A small CTC audio transcriber, trained from scratch: 7.26M parameters.
Rows from block 10 of a small CTC audio transcriber, named by matrix and row number. Rows with one number belong to one channel. Each number is 128 + 24 x the weight over its row's rms, rounded and kept within 0 to 255. All counts start at 0.
Before each channel's rows are labels from the 100 clips, of 14976, where the channel reaches its highest value: "peak on" is the class under the peak; "top examples" is what is common among them. Only what is clearly more common there than usual is listed. The data: Morse code for random letters and digits, with fading, noise and interfering tones.
# convs0: first width-9 conv (model.blocks.10.convs.0.weight, 192x160x9, each kernel summed), inputs 0-79
# convs1: second width-9 conv (model.blocks.10.convs.1.weight, 192x192x9, transposed, each kernel summed), outputs 0-63

peak on: gap
top examples: the character "e"
convs0.37 [110 113 110 155  94 122 138 157 122 133 122 159 185 129  71 145 151 104 152 164 119 152 134 168 147 120 131 134 105 161 107  83  98 149 133 147 134 132 118 131 128 128 104  93 115 122 133 124 117 133 104 129 101 129 157 121 158 100 125 140 145 129  81 118 104 147 132 133  95 131 120 106 222 159 142  97 102 131 132 146]
convs1.37 [ 93 135 112 125 144 109 137 154 154 133 148 141 144  94 136 128 199 136 131 141  98 131 149 133 155 142 132 146 108 125 132 144 176 130 129 175 122 127 125 155 136 117 122 110 127 137 140  98 129 124  63 128 157 102 134 145 147 140 142 140 153 141 143 160]

peak on: the character "2"
top examples: speed: fast; the character "2"
convs0.137 [128 114  71 141 128 168 126 159 117 116 129 144 106 119 175 150 128 127 129  92 179  69 125 121 134 120 121 109 168 132 127 143 161 154  81 159 130 143  87 137 127 135  98  99 121 125 138 124 171 124 131 154 163 120 126 160 129 139 120 116 101 113  95 122 147 132 126 155 131 146 156 120 116 153 112 127 155 152 138 165]
convs1.137 [ 80 117 110  77 140 114  96 132 104 109 126 104 130 119 127 115 141 141  97 159 147 116 118  96 142 112 114 148 106 101 113  98  87 121 117 115 118 130 125 127 136 100 114 121 131 121 128 131 105 158 140 130 125 149 129 131 116 128 126 107 112 127 125 120]

peak on: the character "e"
top examples: speed: slow; the character "e"
convs0.47 [148 135  86 137 115 117 142 152 103 124 143 149  96 140 143 164 147 121 119 119 146 101 131 136 101 110 116 145  62 163 139 109 120  93 134 137 108  93 123  99 109 118 134 117 154 128 119 119 140 132 136 167 157 139 140 131 138 108 124  67 107 100 149 113  78 160 136 124 151 130  95 102 138 149 114 149  81 109 100 163]
convs1.47 [108  92 122 115 125  92 122 138  88 190 106 125 127 125 143 130 133  97 141 145 144 109 119 128 157 121 123 111 111 128 168  93 168 130 125 154 178 123 138 134 126 139 145 104 127 152  96 196 125 165 151 124 141 141 123 150 108 125 144 148 137 137 129 140]

peak on: the character "0"
top examples: speed: slow; the character "0"; first character: 0
convs0.179 [102 147  90 138 136 135 154 101 119 109 166 132 103 100 141 140 121 145 125  88 142 103 130 116 138 130 115 147 200 162 144 161 113 136 161 117 100  85  96 117 109 138 129 142 131 140 114 143 158 207 148  88 145 126 128 131 119 130 138 195 134  98 121 116 126 132 125 123 109 132 143 153 136 140 122 110 101  99  92 111]
convs1.179 [182 120 117 125 115 114 101 128 118  78 111 123 132 246 121 147  92  88  92 169 117 154  96 122 116 108 112 138 160 115 136 111  79 126 119 120 137 129  40 131 134 124 121 130 119 122 171 188 102 157 107 129 107 139 111 154 116 106 120 116 177 114 106 133]

peak on: the character "e"; the character "i"
top examples: speed: slow; the character "e"; the character "i"
convs0.35 [ 97 137 126  94 133 113 137 155 116 147 132 171 123 142  68 177 147 115 138 116 108 162 149 163 147  92 130 148 125 138  98 130 152 107 118 154  99 139 144 105 144 120 108 118  59 118 143 105 124 142 131 144 142 128 123 134 143 138 141  95 110  81  85 133 118 124 109 153  92  97 125  80 147 153 129 123  81 157 134 127]
convs1.35 [ 80 148 128 151 124 116 130 129 125 144 150 114 139  97 135 147 140 130 135 130 124 128 142 159 139 131 129 159 146 130 144 133 154 121 123 136 129 113 101 125 132 149 120 140 131 135 167 144 131 151 101 146 120  92 114 105 155 139 109 147 114 108 117 129]

peak on: the character "e"
top examples: reverberation; the character "e"; the character "t"
convs0.174 [138 117  95 142 152 142 131 140 103 135  97 162  98 137 111 186 138 112 119 105  86  99 131 132 169 157 131 156 100 132  92 128 149 133  92 186 125 108 128 119 134 108 123 136  84 131 136 108 114 115 138 111 155 132 130 145 137 123 142  82  95 124  53  82 103 139 123 144  94 126 105 107 130 181 133 121 132 107 154 160]
convs1.174 [143 115 114 120 114 139 117 129 136 126 130 142 127 131 116 118 121 162 103 123 111 114 136 114 106 117 131 122 134 114  71 168 144 109 121 132 141  92 141  99 110 127 122 134 127 128 131 118 115 100 139 133 105 129 136 130 124 129 135 124 146 132 124 127]

peak on: gap; the character "e"
top examples: the character "e"; speed: fast
convs0.21 [111 131 121 143 120 108 131  76 107 121 137 130 135 152 141 152 112  99 111 127 137  83 131 170 166 134 126 135 186 126  96 101 137 136 124 189 142 116 144 148 119 130 121 139 199 124 144 107 153 138 117  54 140 138 100 138 148  46  93 137 134 103  95 130 117 133 117 128 120 129 118 126 164 124 121 149 132 165 142  75]
convs1.21 [138 100 105 125  99 120 123 129 103 102  88 105 136 106 145 136 113 120  96 151 141 108 104 134 149 116 102 136 148 149 160 120 156 129 135 117 133 142 173 109 144 153 130 141 107 140 116 140  86 138 148 128 120 152 120 141 108 113 126 150 134 115  90 105]

peak on: the character "e"
top examples: the character "e"; speed: fast; the character "1"
convs0.104 [109 123 100 149 145 149 138 135 108 143 137 171 129 145  51 173 142 146 141 134 102 136 143 123 157 122 137 128 136 139 104 127  69 158 123 158 127 113 127 121 126  98 102 118  65 122 137 123 110 135 136 106 151 116 144 140 144 137 154 141 116 129  98 113 166 144 135 147 107 107 100  89 142 126 137 148 108 109 154 138]
convs1.104 [123 125 120 106 117 141 126 135 169  93 149 155 124 128 133  95 124 150 119  99 122 141 160 146 142 143 137 117 132 131 146 159 188 110 135 128 126 103 122  75 148 140 110 121 121 129 146 100 132 134 140 139 112 103 129  93 113 137 140  99  97 123 131 117]

peak on: gap
top examples: the character "r"; first character: r; the character "e"
convs0.89 [104 108 108 138 162 102 147 120 117 137 200 114 142 169 131 136 106 152 123 155 101 167 131 110 126  88 120 162  88 151 140 111 138 126 125 130 117 141 165  67 124  96 116 140 127 131 113 113 124 144 147 123 126 106 173 138 136 141 163  83 104 126 149 113 119 178  94 147 112 127 104 119 139 107 135 114 128  95  73 140]
convs1.89 [173 137 125 100 145 117 131 155 142 119 124 134 101  95 125 183 178 118 158 102 117 127  95 111 148 132 148 121 160 131 163 127 131 148 152 110 151 192 168 163 134 131 144 134 136 149 208 184 136 144 107 119 150  88 160 167 147 123 147 119 151 145 167 136]

peak on: the character "n"; the character "t"
top examples: the character "n"; first character: n; the character "t"; first character: t
convs0.22 [ 99 144 115 141 104 109 127 155 134 122 136 165 129 141 143 164 133 153 133 201 168 147 117  91 101 111 119 151  92 135 152 118 135 153 120 131 119  77 145  99 127 128 131 150 126 129  98  82 144  85  85 129 112 159 155  97  98 115 128  82 100  93 157 110 140 125 135 117 131 119 138 160 149 147 111 136 135 114  83 136]
convs1.22 [129 108 146 129 134 132 107 104  75  86  33  96 215 106 124  86 111 117 139 104 163 144 124  92  83  91  86 160 105 145 143 117 171 142 145 132 105 120 152 117 140 133 175 169 125 150 144  66 123  84 112 136 116 132 138 148 151 121 134 134 151 144 132 140]

peak on: gap
top examples: speed: fast; the character "z"
convs0.114 [156 131 133 133 118 159 130  82 149 102 126 118 156 103 111 137 162 133 151 112  88 152 125 152 111 125 132 121 124 119 118 188 147 160 134 128 142 112 141 117 157 134 144 168 128 131  97 131  41 150 109 182 112  74 107 127 132 144 157 102 130 102 133 149 147 139 107 124 110 136 137 127 134 107 128 154 133 104 161 143]
convs1.114 [101 132 130 125 124 138 116 148 126 146 123 106 141 143 139 116  95 118 168 134 138 169 136 128 164 110 115 113  73 135 113 117 137 141 137 133 163 113 163 209 166 137 141 149 144 150 164 137 110  81 151 101 179 119 107 135 117 195 115 116 129 145 117 127]

peak on: the character "e"
top examples: the character "e"; the character "7"
convs0.96 [ 93 109  94 173  99 156 144 129 108 155 149 171 111 162  95 129 148 151 145 138 104 143 146 125 133 138 136 124 116 152 133 126  89 136 140 167 115 112 116 125 124  94 115 115  89 121 149 129  93  99 136 104 146 134 123 128 140 153 149 149 118 130 117  73 130 153 149 147 105 102 103  97 157 131 135 138 118 121 162 139]
convs1.96 [146 117 129 114 118 145 113 118 117 118 130 121 142 174 127 107  89 154  87 152 123 155 157 123 118 139 134 157 127 132 133 131 181 132 119 148 125 116 125  87 134 137 118 127 118 119 164  81 130 144 136 148 116 124 122  89 114 138 112 103 107 110 131 112]

peak on: the character "l"
top examples: the character "l"
convs0.36 [ 98 150 127 146 139 112 106  98 112 126  87 135 100 105 121 154 135 120  94  97 159 141 136 106 136 138 132 135  98 129 123  91 144 135 123 138 116  99 148 103 147 127 164 167 111 135 109 202 114 121 125 116 160 128 125  97 155 107 133  85 106 144 125  97 146 167 142 146 170 164 153 133  99 137 131 148  63 151  56 171]
convs1.36 [133 123 131 109 132 120  86 158 102 214 120 122 100 171 116 150 116  53 131 121 101 145  88 136 115 138 168 123 121 127 172 108 125 121 145 148 149 121 172 164 175 114 137 146 137 134 136 202 130 129 139 134 148 178 115 106 144 131 139 151 146 125 116 138]

peak on: the character "e"
top examples: the character "e"; speed: fast; the character "7"
convs0.40 [103 106 114 163 133 128 134 124 112 143 133 178 108 142  91 173 143 103 121 118 130 158 138 142 151 124 133 133 130 147  90 120  69 152  97 181 128 133 133 125 123 103  98 105  91 118 142 112 105 148 134 133 142 125 130 143 134 122 146 118 103 109  85  95 122 141 128 151 101 145 102  74 129 126 122 110  96 120 161 164]
convs1.40 [ 92 120 103 122 119 104 118 126 142 140 148 134 148  90 112 128 166 168 111 107 115 116 127 139 134 145 119 117 130 117 146 147 177 119 113 160 153 143 108 102 135 133 107 119 118 127 134 125 119 102 132 134 135 105 117  99 127 134 109 102 111 127 115 100]

peak on: gap
top examples: speed: slow
convs0.32 [109  91 131 147 117 135 147 100 121 110 104 149 126 132  95 117 134 101 136  86 183 102 114 172 156  87 126  99  76 131 148 136 130 112 125 138 143 139 135  70 139 140  98 108 124 134 125 127  95 137 142 138 101 104 139 147 150 102 118 135 140 124 132 114 120 109  77 138 158 120 112 108 126 128 103 123 146 160 121  95]
convs1.32 [171 129 127 121 135  65 132 142  89 180 105 116 112 114 102 171 109 126 132 132 134 163 100 117 109  96 131 122 120 141 114 103 134 131 118 115 169 138 150 112 147 129 116 160 118 106 188 123 123 130  78 115 134 110 107 127 137 153 162 110 122 126 128 159]

peak on: gap
top examples: the character "a"; first character: a
convs0.26 [133 118 132  93 149 160 149 119 151 109 114 168 110 132 121 148 166 120 140 135 104 167 128 127 115 123 132 129  84 131 136 153 162 153 123  98 107 144 137  93 134  98 112 117  84 145 140  94 142  96 164 117 113  96  97 116 130 177 144  57 140 140 138 122 198 111 111 110 152 139 101  95 107 153 145 110 120 157 140 175]
convs1.26 [194 145 151 119 147 140 141 166  98 141 121 116 104  69 138 141 149 144 115  90 137 139 147 123 127 127 117  70 142 128 188  98 159 126 127 135 104 146 123 120 115 136 132 123 129 130 133  86 135 128 177  97 121 146 149 114  95 127  90  82 104 137 131 106]

peak on: the character "4"
top examples: the character "4"; first character: 4
convs0.31 [141 109  81 130 200 139 140  73 103 140 113 132  77 140 137 129 129 123 149  83 130  99 130 115 137 184 124 111 133  74 112  87 110 135 113 138 137 157 116  89 155 136 130 124 139 120 114 162 151 104 100 131 139 151 132 106 156  81 154 137  97 153 123 108 109 175 138 147 128 164 189 140 134 119  89 137  92 143 137 130]
convs1.31 [ 72 115  82  76 118 137  98 136 136 184 136 128  55 172 119  99 150 141 107 138 112 140 118  89 130 124 152 118 131 125 129 100 126 132 111 111 142  99 140  99 123 115 120 117 129 107 140 143 121 125 115 147 156 159 134 156 120  92 146 116 117 162 139 133]

peak on: gap
top examples: speed: slow; the character "7"
convs0.66 [ 93 107 114 137 147  99 129 117 135 117 124 123 109 120 141 116 167 127 131 133 161 148 122 150 144  90 128 134  90 134 120 145 157 127 125  62 106  74 107 148 118 157 139 163 128 135 104 156 108 147 124 154 123 142 135  92 144 157 138  75  98 146  98  81 156 134 128 127 149 111  77 107  97 156  83 130 137 121  71 202]
convs1.66 [106 127 133  92 102 140 107 132 111 128 135 118 121 222 136 151 101  81  98 219 136 178  91 102 126 126 139 105 123 127 156 100 147 145 135 134 169 126  77 188 141 139 137 157 116 155 108 168 123 126 138 118 141 140 110 154 133 104 172 132 152 152  96 145]